Weights of a small segmentation model.
Model: 48-pixel images, encoder norm rmsnorm, encoder activation swiglu, encoder depths [3, 3, 3], encoder widths [48, 96, 192].
Rows from block 4 of the decoder of a small segmentation model, named by matrix and row number. Rows with one number belong to one channel. Each number is 50 + 10 x the weight over its row's rms, rounded and kept within 0 to 99. All counts start at 0.
After each channel's rows are labels from the 100 images, of 14976, where the channel reaches its highest value: "strongest on" is what is common among them; "lies over" is the class under the peak. Only what is clearly more common there than usual is listed. The data: simulated fluorescence microscopy of cells. In brackets: how many of the 100, against the usual share in percent.
# convs0: first 3x3 conv (decoder.decb.0.2.convs.0.weight, 144x144x3x3, each kernel summed), inputs 0-143
# convs1: second 3x3 conv (decoder.decb.0.2.convs.1.weight, 144x144x3x3, transposed, each kernel summed), outputs 0-143

convs0.0:57 41 50 27 41 54 43 66 45 70 46 52 42 69 66 51 31 52 52 50 47 41 68 47 51 38 52 56 54 61 56 53 43 49 75 52 53 41 42 49 48 47 42 47 44 45 47 53 50 69 53 49 68 29 40 53 63 50 50 34 39 37 49 48 56 45 50 50 62 58 48 43 44 51 50 42 59 52 36 58 59 69 52 31 20 48 45 54 57 58 49 45 50 19 64 71 48 53 51 43 38 42 47 43 37 46 45 50 47 42 49 31 31 45 33 49 54 63 42 54 36 55 42 51 34 50 70 43 42 53 64 43 45 40 56 47 58 54 43 57 52 50 45 37
convs1.0:51 46 60 52 41 43 34 32 59 49 45 49 58 22 36 50 64 51 48 60 49 39 39 49 49 64 51 49 41 33 52 60 60 44 42 59 51 39 53 52 62 67 70 44 44 36 52 53 44 54 44 50 45 52 55 49 59 56 48 51 36 51 48 16 59 40 42 35 42 46 58 59 51 33 46 54 38 71 40 53 50 58 46 51 47 24 39 30 45 41 61 59 31 49 56 40 54 42 48 60 45 37 46 45 40 34 64 48 16 52 52 65 51 58 44 47 52 58 52 36 44 44 58 67 46 37 41 58 58 49 51 67 52 59 44 49 51 51 37 44 48 45 49 52
strongest on: few cells (53 vs 24.8); cells: one or two (53 vs 24.8); membrane rim (40 vs 12.8)
lies over: nucleus (79 vs 4.9)

convs0.76:48 50 42 41 41 41 50 48 50 62 48 41 43 50 36 52 49 51 58 52 53 35 69 51 40 50 51 47 45 54 51 46 39 23 53 63 54 41 56 52 57 52 71 61 52 75 43 51 52 60 48 41 46 45 63 67 44 51 49 50 44 40 62 34 57 53 45 52 47 40 59 50 59 48 51 55 50 55 45 40 31 44 42 85 40 63 58 52 47 50 50 54 48 44 41 45 62 41 58 49 61 51 51 46 30 72 56 49 50 48 48 50 33 28 51 58 48 40 44 51 38 66 59 50 40 52 38 07 59 62 47 40 44 51 36 50 50 57 60 30 54 53 35 44
convs1.76:54 64 44 38 49 49 49 50 42 45 52 26 59 64 49 49 55 53 42 49 50 43 45 46 43 55 66 69 43 48 40 61 52 50 39 68 36 70 42 47 59 38 58 57 51 46 57 45 56 42 12 56 48 49 52 52 55 43 50 50 52 53 50 65 53 06 49 63 52 61 50 61 65 27 67 48 50 44 48 43 52 39 52 21 53 54 51 43 49 47 48 53 50 56 45 46 42 44 72 54 55 48 52 37 46 49 41 52 50 52 53 52 64 37 54 46 45 27 40 49 52 50 44 39 71 48 49 48 52 53 50 58 49 38 48 50 42 38 70 50 60 55 67 44
strongest on: long thin cells (69 vs 13.1)
lies over: nucleus (56 vs 4.9)

convs0.30:51 45 38 58 50 59 64 42 30 50 60 57 56 61 61 55 56 60 58 47 52 39 62 37 49 46 41 38 45 37 59 61 45 45 62 21 50 48 61 58 45 45 26 37 50 30 52 53 41 50 64 55 47 62 49 73 63 35 57 58 52 47 35 53 49 40 59 61 23 45 49 51 52 51 50 37 48 43 43 51 48 44 56 51 32 46 41 46 65 38 56 53 50 51 55 50 75 63 57 49 38 48 56 64 57 37 77 49 49 42 44 42 48 35 42 42 45 52 60 56 58 58 54 33 41 43 66 39 47 27 46 61 50 49 41 62 52 65 40 43 58 48 53 52
convs1.30:40 84 49 37 56 38 47 53 39 59 55 29 43 57 44 40 52 54 64 38 58 61 45 53 39 68 51 58 58 55 41 52 73 52 47 54 48 55 52 64 64 57 69 59 56 34 59 46 46 49 48 51 48 49 63 52 45 33 49 51 43 58 49 52 55 38 39 36 83 39 48 54 44 42 52 81 50 59 43 47 63 58 42 61 57 65 48 54 51 50 46 38 69 60 55 39 49 43 58 49 52 42 58 50 41 47 38 62 50 57 55 51 63 46 59 36 37 51 36 37 46 49 68 33 48 45 45 56 55 46 38 52 49 52 51 56 36 48 55 50 45 28 35 61
strongest on: long thin cells (86 vs 13.1); crowded (69 vs 24.9); cells: ten or more (69 vs 24.9)
lies over: cytoplasm (61 vs 30.1); nucleus (29 vs 4.9)

convs0.81:57 36 43 54 53 52 53 50 50 64 50 90 43 60 52 32 29 50 51 47 58 52 44 48 27 43 50 42 29 36 50 38 44 51 59 59 48 53 34 49 41 54 49 55 40 50 46 48 56 50 51 57 48 49 29 57 56 48 56 27 44 54 58 67 48 50 57 50 48 37 38 50 31 49 37 62 52 35 51 56 51 50 55 27 51 58 51 52 55 40 50 52 50 58 47 48 50 43 49 64 32 47 55 52 40 35 51 55 49 30 74 47 42 90 41 43 57 40 34 44 49 53 55 42 51 57 46 48 48 47 51 61 47 60 64 46 51 47 46 45 36 59 37 50
convs1.81:53 43 49 36 44 43 49 62 54 48 45 57 63 37 65 65 42 61 52 57 44 50 42 51 43 53 37 42 62 45 59 35 45 41 48 42 57 35 59 55 48 49 46 38 48 48 33 73 65 56 56 52 48 58 46 47 37 52 37 53 42 45 45 47 59 63 48 65 49 45 66 42 47 56 37 50 59 48 55 46 54 48 50 46 43 52 43 52 50 58 52 47 43 55 67 58 51 65 23 55 58 57 46 52 43 60 53 45 57 32 25 55 50 51 61 56 32 81 49 50 58 48 48 49 47 50 53 51 39 51 41 37 75 84 40 65 63 74 48 41 31 46 36 49
strongest on: long thin cells (91 vs 13.1)
lies over: nucleus (53 vs 4.9)

convs0.121:64 25 63 23 53 55 64 55 51 59 52 47 49 62 47 47 39 50 49 38 52 40 14 47 63 54 65 39 53 56 46 42 44 47 34 56 60 39 50 51 28 47 56 52 62 51 60 42 43 47 55 44 50 41 53 45 85 47 50 43 38 52 65 58 47 45 49 53 45 45 52 50 45 39 31 63 48 37 42 55 44 53 60 40 38 63 53 64 44 54 51 52 46 35 26 24 58 60 52 59 49 21 57 58 58 46 50 40 45 49 39 50 48 44 43 58 57 30 48 52 50 56 51 49 39 60 57 50 60 50 44 55 44 39 51 51 43 52 56 49 47 60 37 41
convs1.121:38 42 52 64 25 53 41 49 43 48 46 61 42 54 54 57 54 60 36 39 48 42 72 54 35 49 47 36 60 61 42 63 42 39 48 64 50 50 64 60 45 31 47 34 45 53 31 64 46 49 48 50 59 51 37 61 46 50 50 57 55 38 53 54 44 58 45 48 56 41 58 62 42 61 54 33 38 65 49 40 36 30 47 50 49 42 53 42 49 44 56 52 37 49 72 59 41 55 57 51 56 45 41 38 80 37 52 51 55 54 47 51 40 63 58 54 50 41 65 66 49 49 46 51 62 83 40 31 46 47 27 37 53 49 50 41 49 43 37 43 52 48 52 63
strongest on: fragmented nuclei (72 vs 12.4)
lies over: cytoplasm (81 vs 30.1)

convs0.75:53 48 41 42 44 62 35 53 49 55 53 50 43 60 50 53 46 50 53 40 33 37 57 37 48 34 32 47 38 51 40 41 46 36 21 48 51 49 43 61 25 34 45 40 48 39 46 57 44 63 64 55 65 50 36 37 76 66 56 40 46 41 51 50 59 47 47 50 46 58 49 52 37 55 56 55 56 50 55 63 52 49 26 51 30 46 47 61 60 57 53 51 55 39 51 44 49 43 55 42 47 35 55 56 57 43 58 42 52 36 49 61 49 46 36 47 70 45 53 44 53 55 41 45 60 54 52 45 40 47 57 48 31 20 62 60 52 43 45 55 14 39 50 38
convs1.75:38 48 32 62 37 50 19 51 44 51 62 48 77 59 60 43 56 32 53 60 64 42 40 52 32 43 58 47 57 52 41 49 67 40 52 63 51 56 41 45 69 55 53 59 53 48 52 47 56 60 61 57 45 46 54 46 48 32 45 38 51 69 57 35 51 26 63 53 51 56 51 60 54 56 53 53 53 60 33 42 42 46 57 30 68 55 43 51 54 42 55 41 62 57 43 70 59 45 60 54 44 53 49 42 44 50 30 49 29 51 51 57 59 46 62 45 48 42 47 60 34 51 76 29 40 45 54 58 44 42 47 56 45 56 39 55 51 45 48 57 46 48 34 65
strongest on: long thin cells (42 vs 13.1)
lies over: cytoplasm (63 vs 30.1)

convs0.125:54 43 43 47 39 52 56 51 49 50 52 57 32 44 46 49 50 46 47 43 50 29 53 38 37 49 45 53 37 50 31 15 33 20 49 36 46 47 36 54 23 53 57 46 50 42 50 36 44 48 27 36 58 19 54 41 50 42 30 43 44 29 55 47 50 52 55 55 53 44 48 33 37 44 45 45 56 45 53 44 52 50 58 57 30 57 50 46 47 55 48 55 43 53 56 59 61 53 58 49 58 36 51 53 45 60 52 43 60 59 55 44 47 48 48 54 40 78 50 50 46 52 72 49 51 37 37 39 44 42 51 44 30 59 61 47 38 56 52 54 40 47 50 55
convs1.125:50 49 41 41 32 48 46 46 47 45 47 46 51 60 46 30 42 56 54 48 57 65 46 42 59 48 58 66 37 54 51 52 55 55 46 57 45 67 29 53 58 49 56 58 46 39 59 53 69 50 50 57 50 55 53 22 50 47 39 54 55 53 38 59 51 50 54 51 48 75 53 32 67 40 42 33 59 46 53 58 62 52 55 32 58 54 39 41 50 52 41 71 58 51 29 46 51 09 25 50 58 50 61 56 54 44 50 53 38 43 50 43 69 50 50 49 50 43 28 50 40 48 60 62 43 49 60 59 42 69 49 60 45 47 50 48 50 45 47 55 48 56 74 42
strongest on: long thin cells (53 vs 13.1)
lies over: cytoplasm (89 vs 30.1)

convs0.89:43 46 57 47 52 50 76 32 69 43 38 44 42 64 35 29 47 47 45 48 24 64 41 39 42 36 75 50 45 61 33 41 51 43 31 40 43 33 55 41 49 56 42 29 52 40 47 37 50 50 50 40 55 55 40 45 62 41 47 52 53 54 44 43 50 50 37 58 48 32 41 47 59 50 42 47 55 47 50 53 52 47 53 24 46 50 46 47 44 46 50 56 53 50 40 44 50 48 52 50 49 32 43 34 45 52 46 50 46 38 50 47 49 54 50 55 64 65 55 27 50 50 51 54 68 55 38 50 41 30 14 44 46 40 43 35 58 45 60 60 47 57 52 43
convs1.89:50 46 48 57 42 60 46 49 34 72 39 52 54 38 49 74 52 45 48 23 48 54 59 45 53 45 54 49 52 43 61 28 50 68 44 53 45 35 44 51 58 54 61 53 55 55 43 36 50 32 59 42 54 46 50 62 46 50 46 71 53 42 83 49 33 60 56 41 51 78 54 57 44 48 34 35 50 45 48 50 47 46 52 69 55 50 38 49 47 49 49 45 50 59 46 57 50 32 51 47 39 49 58 28 57 50 59 50 55 62 24 46 45 42 29 53 47 27 48 71 53 52 64 50 70 47 59 48 46 43 59 60 47 53 50 52 50 57 46 43 42 50 63 44
strongest on: fragmented nuclei (95 vs 12.4)
lies over: cytoplasm (100 vs 30.1)

convs0.87:48 29 50 53 36 43 54 38 33 58 47 40 44 41 29 56 51 46 39 59 62 34 43 47 61 52 45 46 53 48 46 52 31 47 61 50 32 39 40 57 63 50 50 61 51 54 59 57 58 52 39 50 56 50 53 53 68 50 47 42 51 51 50 44 31 53 50 56 38 39 41 40 36 51 51 56 57 47 41 52 36 44 31 54 11 72 52 54 42 41 68 54 56 53 41 47 45 45 42 57 32 55 63 46 28 47 30 46 36 50 48 37 38 52 54 53 53 31 39 53 48 58 69 46 55 36 50 48 56 38 39 35 51 47 46 45 36 56 49 51 60 74 43 42
convs1.87:49 51 61 44 64 68 50 56 50 25 46 39 60 58 54 61 47 56 46 48 44 24 63 62 50 28 49 59 54 56 42 39 69 49 33 52 53 51 46 43 43 46 56 54 45 54 37 39 69 32 46 45 41 50 40 50 45 40 46 38 50 40 65 56 52 60 43 88 55 53 37 48 55 50 50 60 52 42 50 53 54 51 47 31 77 56 52 31 44 53 41 42 52 39 62 63 43 53 51 39 68 40 39 47 59 53 50 42 62 55 45 65 51 46 56 38 35 25 61 42 59 47 38 52 62 54 46 45 30 44 52 55 50 43 53 44 44 55 48 59 56 38 58 43
strongest on: membrane rim (51 vs 12.8)
lies over: cytoplasm (99 vs 30.1)

convs0.17:55 42 44 49 43 46 39 58 43 68 43 45 40 51 41 45 53 57 51 58 24 48 53 51 50 61 53 30 70 50 52 37 50 57 54 61 56 38 48 56 50 43 47 54 29 59 61 52 46 61 46 54 66 50 50 20 67 53 57 53 54 34 44 50 59 77 52 63 38 50 64 51 53 77 53 59 55 52 47 58 60 57 45 55 37 60 50 48 40 57 60 47 49 50 49 51 49 60 57 51 58 50 78 53 56 34 54 50 54 45 48 64 57 25 49 35 48 52 50 44 46 46 55 66 51 59 22 46 56 58 57 37 52 42 34 39 47 50 53 53 42 73 62 48
convs1.17:39 60 39 56 95 51 61 37 44 36 54 45 70 55 53 42 49 49 40 59 42 60 41 66 39 57 72 66 39 42 50 62 50 54 52 47 46 50 52 49 52 58 76 58 48 50 55 34 44 53 47 46 51 53 50 53 33 52 45 44 56 58 35 62 51 40 55 54 48 75 43 60 47 46 55 59 54 52 50 49 47 32 49 57 49 42 50 64 62 47 44 42 47 59 57 57 41 42 59 50 39 66 41 53 51 60 51 45 52 55 42 31 50 43 73 42 45 34 59 49 53 44 69 52 35 47 36 68 32 44 47 61 50 34 56 64 57 41 48 56 48 41 44 44
strongest on: few cells (93 vs 24.8); cells: one or two (93 vs 24.8)
lies over: cytoplasm (68 vs 30.1); nucleus (31 vs 4.9)

convs0.111:43 45 39 66 42 56 53 54 58 48 47 48 56 36 38 46 52 48 23 51 41 53 49 44 48 59 39 44 47 49 46 60 53 45 46 54 69 52 68 57 50 54 66 44 50 61 47 49 40 55 54 63 59 29 48 42 45 32 41 42 26 36 57 44 64 82 37 62 47 39 45 46 51 47 50 40 42 45 37 55 24 50 36 53 32 40 50 39 65 56 44 33 60 45 51 43 35 27 50 52 51 36 55 65 39 49 53 52 45 30 45 45 58 50 46 37 71 58 60 59 42 44 51 49 44 57 42 50 36 34 54 58 54 49 50 50 56 40 46 31 44 59 59 44
convs1.111:66 45 49 36 42 44 48 51 52 43 54 29 54 58 53 50 42 54 55 74 56 39 43 43 25 33 38 42 54 54 59 47 46 28 76 52 27 46 45 35 54 59 53 41 50 30 40 39 51 54 63 51 48 29 41 65 50 51 53 48 58 60 54 59 49 43 46 53 49 83 47 82 45 54 51 47 49 50 55 37 68 31 56 43 54 51 44 54 53 57 45 37 49 45 57 52 68 60 51 54 54 59 51 52 44 59 37 45 49 46 66 54 69 60 51 51 48 43 32 59 58 49 66 49 51 48 62 46 59 50 53 70 45 46 43 45 56 42 53 50 47 43 42 53
strongest on: long thin cells (32 vs 13.1)
lies over: cytoplasm (62 vs 30.1)

convs0.93:41 27 52 53 41 39 50 48 45 41 57 53 64 53 38 58 45 54 43 45 47 44 42 53 36 47 39 45 52 68 59 48 55 51 53 48 45 35 43 39 49 48 50 47 49 51 36 53 44 45 54 67 50 34 40 51 53 35 44 49 56 59 43 10 52 54 26 34 57 46 43 39 39 39 56 39 55 53 51 60 53 32 43 60 55 25 47 41 37 46 55 38 52 30 44 27 46 50 40 56 52 33 50 60 55 45 37 39 37 73 54 30 48 58 38 48 46 42 36 41 46 57 50 45 48 58 50 44 49 32 51 48 43 60 59 48 45 57 47 47 34 24 47 40
convs1.93:50 80 42 47 38 70 49 40 46 53 35 45 57 50 33 51 51 48 83 41 64 38 30 54 44 53 40 71 46 60 49 40 51 52 53 50 62 50 41 51 40 53 57 50 51 50 62 46 48 31 45 45 49 43 32 49 45 58 39 72 53 43 38 56 56 45 62 48 49 78 46 40 50 47 30 46 50 41 57 37 55 50 46 54 32 68 47 60 45 44 55 51 45 55 33 46 52 57 52 44 46 39 48 50 51 24 44 52 50 47 60 50 58 50 53 50 36 56 50 13 42 50 37 40 42 55 44 42 47 60 56 50 52 46 40 61 66 59 55 46 56 45 47 51
strongest on: fragmented nuclei (90 vs 12.4)
lies over: cytoplasm (81 vs 30.1)

convs0.120:48 52 36 63 45 64 34 52 63 54 38 52 45 52 56 59 67 53 72 64 51 44 73 45 57 55 62 36 58 61 63 49 49 53 52 51 52 48 54 49 53 82 45 54 50 49 58 50 58 59 43 50 51 52 43 58 49 68 52 53 45 43 48 48 46 89 61 62 54 47 71 42 53 94 62 48 55 57 50 48 70 49 45 47 52 54 48 37 43 55 52 59 33 53 57 40 54 52 53 39 56 43 39 44 60 49 58 47 63 56 54 57 51 39 48 38 53 56 41 54 62 48 62 58 57 45 65 40 44 49 71 49 43 52 46 56 65 55 46 45 41 53 62 51
convs1.120:45 93 33 54 73 47 52 50 55 47 57 25 51 47 49 43 53 58 52 55 43 56 47 50 43 49 49 67 45 43 39 44 77 48 60 58 42 50 44 45 52 65 54 64 54 50 51 52 54 58 63 50 43 51 52 53 42 35 53 53 53 88 49 54 50 41 46 55 59 51 49 49 50 43 45 80 53 48 67 60 61 49 52 52 50 46 50 54 38 50 49 51 56 45 49 49 52 46 48 58 46 56 53 57 29 84 43 45 50 44 41 53 45 45 69 43 47 57 43 51 53 50 58 52 27 51 51 62 42 57 49 62 51 53 33 57 50 35 60 62 37 50 48 46
strongest on: few cells (97 vs 24.8); cells: one or two (97 vs 24.8); dim (67 vs 24.6)
lies over: cytoplasm (89 vs 30.1)

convs0.14:42 31 56 43 49 52 64 51 55 43 55 29 36 50 48 57 50 49 29 53 57 52 49 43 42 50 54 48 43 45 45 34 37 47 49 53 54 41 47 45 44 48 55 50 50 29 53 50 48 49 51 56 42 43 53 61 56 17 57 58 49 41 43 44 56 74 52 47 43 44 31 50 60 28 40 50 40 40 53 50 57 50 55 44 32 45 57 36 48 31 39 38 39 44 36 27 30 56 37 32 49 41 57 37 43 70 39 60 35 44 51 52 56 48 55 38 42 37 44 39 37 46 38 45 46 44 42 42 52 43 57 55 52 27 66 39 57 51 60 48 55 30 49 30
convs1.14:50 47 46 60 53 43 35 49 40 49 35 47 42 50 36 69 62 20 44 56 64 51 65 64 51 55 37 57 49 53 50 62 50 43 55 53 55 50 61 48 60 41 56 51 48 50 56 47 35 41 55 56 50 62 54 51 58 73 46 44 47 52 55 28 68 59 64 46 60 47 62 58 42 52 64 34 48 44 16 57 39 48 41 57 54 38 44 49 61 54 43 42 35 41 80 69 64 50 48 36 59 41 54 54 49 45 53 51 54 63 50 43 39 61 46 28 31 38 48 47 51 56 54 58 56 44 61 50 62 40 47 50 53 43 42 45 53 50 49 40 52 75 58 63
strongest on: fragmented nuclei (97 vs 12.4)
lies over: cytoplasm (88 vs 30.1)

convs0.43:41 50 30 49 46 52 59 51 66 41 49 47 50 59 43 64 62 50 57 81 49 22 62 41 62 48 51 40 61 44 74 50 50 48 52 49 53 51 37 50 65 65 65 63 40 60 57 61 54 44 41 69 59 50 57 55 63 62 44 35 48 53 70 55 50 58 42 60 60 57 64 50 35 69 63 54 62 59 47 41 54 64 52 50 49 56 48 45 44 47 47 60 44 67 54 53 67 49 42 49 72 47 46 51 45 49 56 48 57 58 53 57 52 25 48 43 37 62 53 58 48 47 68 60 49 36 46 25 45 57 52 51 45 45 54 59 51 50 43 46 44 34 73 48
convs1.43:37 61 42 60 49 51 50 36 50 53 57 16 58 48 55 48 50 57 45 52 53 47 55 56 37 48 57 60 40 50 37 57 53 35 43 48 25 57 49 50 41 62 61 62 50 49 52 41 49 52 45 50 54 50 51 41 57 44 39 60 76 80 59 50 63 47 41 64 60 59 26 51 51 21 69 55 53 48 70 57 62 43 48 41 30 47 48 48 42 53 53 54 58 50 52 43 50 44 50 50 45 51 60 53 39 67 44 48 51 50 55 51 58 46 63 46 45 36 33 50 55 40 59 45 39 43 53 68 31 50 45 65 44 51 61 53 53 35 77 54 49 49 62 63
strongest on: few cells (72 vs 24.8); cells: one or two (72 vs 24.8)
lies over: cytoplasm (68 vs 30.1); nucleus (31 vs 4.9)

convs0.82:47 44 52 42 59 52 52 61 55 62 63 45 37 59 53 36 41 43 52 45 53 36 46 35 40 35 59 30 29 40 39 50 60 45 69 52 60 57 59 41 46 41 59 48 55 49 56 74 40 40 36 45 46 25 49 26 49 59 50 53 50 44 51 54 62 45 48 48 49 58 66 45 38 40 20 61 55 63 44 54 48 66 61 53 46 56 56 38 50 37 50 44 46 37 47 60 62 70 48 45 56 55 66 41 63 55 50 50 49 57 57 56 49 54 43 44 66 51 35 34 47 44 48 35 69 39 69 42 57 52 40 63 45 45 47 43 52 55 45 50 20 50 50 50
convs1.82:59 72 57 52 50 50 48 39 45 38 57 54 66 83 58 56 37 45 58 41 58 52 59 47 31 38 56 44 52 54 43 70 65 63 61 31 50 47 45 44 51 54 50 37 50 25 35 50 50 50 52 54 50 56 50 57 65 50 53 54 56 51 57 32 46 54 45 49 52 42 46 39 40 56 45 43 47 53 60 50 47 48 52 48 56 63 50 69 54 50 46 48 44 54 56 32 27 33 50 48 50 40 50 65 43 43 36 48 45 44 38 51 49 57 46 58 49 43 41 56 42 39 60 81 45 43 58 52 41 51 49 36 82 50 51 40 45 35 37 48 49 48 71 71
strongest on: membrane rim (34 vs 12.8)
lies over: cytoplasm (91 vs 30.1)

convs0.127:37 50 48 51 38 43 47 30 46 42 51 52 49 50 44 51 53 53 42 34 66 50 45 41 59 45 78 58 59 54 53 53 44 35 32 50 41 37 63 49 44 42 53 26 56 17 42 53 41 59 58 40 48 50 41 50 67 47 49 50 50 43 45 29 50 50 37 52 41 47 47 40 47 42 50 88 51 39 68 45 47 51 40 42 48 46 44 29 53 44 49 51 63 48 43 45 52 60 51 40 54 50 59 48 54 38 57 50 48 59 38 53 50 19 36 43 61 63 34 44 62 47 50 55 66 53 43 38 47 38 28 45 47 52 48 28 54 46 51 50 45 49 48 48
convs1.127:73 36 57 50 72 55 61 49 41 54 50 54 45 42 39 50 53 49 55 62 24 43 58 41 53 52 39 54 54 50 55 52 51 38 39 57 56 57 43 50 53 45 58 62 44 74 58 52 39 54 46 50 75 40 46 50 36 54 43 46 46 54 56 65 53 59 45 55 49 36 50 73 37 63 39 33 40 57 27 53 50 48 46 51 42 50 43 57 41 47 56 60 41 46 52 57 50 55 54 39 39 46 58 45 32 57 58 48 34 32 47 51 30 57 62 52 45 26 50 48 45 50 87 68 37 48 52 51 66 48 42 51 39 45 48 70 61 54 46 41 42 50 44 52
strongest on: fragmented nuclei (99 vs 12.4)
lies over: cytoplasm (95 vs 30.1)

convs0.54:54 35 52 37 45 55 45 28 41 37 58 70 57 46 51 40 53 62 42 39 50 47 52 42 46 46 53 53 51 28 55 45 30 62 30 60 56 28 55 71 48 36 43 67 51 33 62 41 64 47 58 61 45 43 62 46 48 57 35 50 33 53 57 54 50 39 39 63 35 46 47 53 41 51 58 38 49 44 52 50 48 49 38 57 45 27 50 41 46 48 51 52 72 43 50 44 55 40 49 39 56 32 31 53 26 63 50 35 44 33 47 39 47 39 50 53 51 40 48 49 41 49 46 48 46 67 53 44 58 40 46 57 46 34 36 40 57 34 58 57 52 50 47 70
convs1.54:48 54 45 41 53 46 63 59 36 53 50 39 59 60 55 36 54 51 50 61 63 29 38 77 47 55 42 72 59 53 42 49 56 42 45 57 52 48 43 41 50 50 66 62 39 72 39 51 50 62 57 57 54 38 39 63 23 51 41 49 52 72 56 61 40 39 50 58 53 45 45 71 49 25 50 50 44 58 62 71 68 35 37 51 57 57 46 59 65 51 67 50 49 63 44 53 61 52 47 57 63 48 63 52 51 64 42 42 43 48 38 49 82 43 50 50 51 57 58 56 65 43 62 50 41 52 39 56 53 42 50 48 43 57 58 57 60 59 38 40 50 52 50 45
strongest on: long thin cells (78 vs 13.1)
lies over: cytoplasm (74 vs 30.1)

convs0.113:57 45 50 39 43 50 52 63 46 53 59 40 50 42 29 60 45 53 48 51 59 63 27 36 45 52 37 50 52 49 64 44 53 47 30 28 45 39 56 56 41 34 38 46 53 50 43 29 51 54 50 36 50 45 47 42 56 72 46 40 52 41 46 48 45 70 45 58 27 56 35 55 48 55 53 58 75 53 50 52 56 56 43 48 42 29 52 53 42 62 45 50 51 49 68 39 52 62 51 61 61 49 42 47 26 50 47 47 67 49 49 44 61 50 41 43 48 21 47 51 50 52 40 45 55 69 48 42 55 49 39 55 50 48 37 48 57 53 39 53 19 27 51 52
convs1.113:44 53 28 49 70 40 27 64 31 49 31 50 44 48 57 53 49 53 34 69 52 55 66 67 46 56 56 50 54 47 36 50 54 46 46 52 41 67 56 27 45 62 50 51 42 45 55 39 63 55 53 45 49 38 42 63 43 47 47 63 53 55 45 47 52 39 43 42 42 52 57 75 29 45 36 51 45 45 48 46 53 44 52 67 56 58 49 49 54 61 51 42 58 52 55 65 45 45 50 63 49 48 47 50 43 54 51 50 56 67 37 39 45 54 47 59 39 37 44 52 54 20 55 48 30 50 50 62 46 44 50 44 44 13 59 61 51 59 45 30 55 54 66 48
strongest on: fragmented nuclei (60 vs 12.4)
lies over: cytoplasm (72 vs 30.1)

convs0.4:48 24 48 47 50 46 61 49 53 53 32 56 47 54 55 49 54 50 46 47 42 40 32 28 50 45 66 43 45 56 40 33 39 55 53 44 66 60 59 47 45 47 51 35 46 57 74 43 48 57 49 34 64 50 53 50 59 53 45 37 43 35 57 42 58 44 50 64 39 46 45 54 39 43 45 50 70 29 41 49 56 53 62 37 40 37 35 64 65 31 30 41 50 26 31 49 24 50 50 41 40 49 46 52 43 34 49 26 46 52 49 51 49 50 50 49 53 50 41 40 49 51 45 42 44 61 68 56 53 42 58 59 46 65 60 52 43 50 62 62 45 61 34 45
convs1.4:35 46 48 50 58 41 43 54 66 42 45 55 34 64 51 34 50 34 42 37 45 61 78 27 40 46 63 44 24 79 49 44 44 46 50 44 52 50 46 58 46 40 23 45 39 74 40 54 41 52 42 49 21 48 43 54 57 57 44 53 44 50 42 45 53 48 49 47 47 48 54 51 39 41 50 54 50 51 46 54 50 50 49 42 46 35 52 36 45 33 54 49 50 47 59 53 62 56 46 51 41 48 65 50 55 50 48 72 58 51 60 51 51 50 53 49 40 33 48 74 50 51 40 69 54 52 47 40 49 47 53 38 53 43 35 55 55 68 50 49 46 80 62 43
strongest on: few cells (63 vs 24.8); cells: one or two (63 vs 24.8); membrane rim (57 vs 12.8)
lies over: cytoplasm (94 vs 30.1)

convs0.53:45 37 46 50 54 44 40 29 39 28 50 51 56 71 27 51 33 37 40 50 65 61 56 47 53 48 49 53 34 36 33 73 42 48 43 41 41 51 55 49 55 34 54 54 50 43 45 39 65 45 56 52 51 37 43 64 41 31 59 60 56 50 45 40 50 45 47 42 45 43 40 38 51 54 46 55 46 44 47 55 33 63 51 19 40 53 48 57 58 32 39 49 49 36 53 41 49 53 50 59 48 43 48 36 50 53 50 50 51 47 42 50 50 85 29 50 57 34 45 48 50 50 49 36 52 51 44 49 47 58 33 53 46 50 47 37 61 57 47 53 65 25 34 51
convs1.53:64 47 64 48 64 55 55 54 51 50 57 62 49 47 54 53 49 57 55 41 67 51 51 50 53 33 53 51 43 64 53 24 54 50 48 40 83 57 50 50 49 50 40 47 39 60 35 43 48 41 57 56 49 46 53 56 44 47 51 44 64 37 54 47 56 52 41 51 49 38 69 49 30 52 33 52 44 50 51 48 52 52 49 68 64 58 30 35 48 48 58 37 41 41 48 49 56 55 54 45 55 57 47 37 69 53 69 67 61 41 30 51 60 44 59 46 31 28 46 46 38 43 59 48 35 50 54 48 34 21 54 34 54 68 55 45 63 55 46 29 54 63 37 49
strongest on: fragmented nuclei (88 vs 12.4); out of focus (46 vs 20)
lies over: cytoplasm (96 vs 30.1)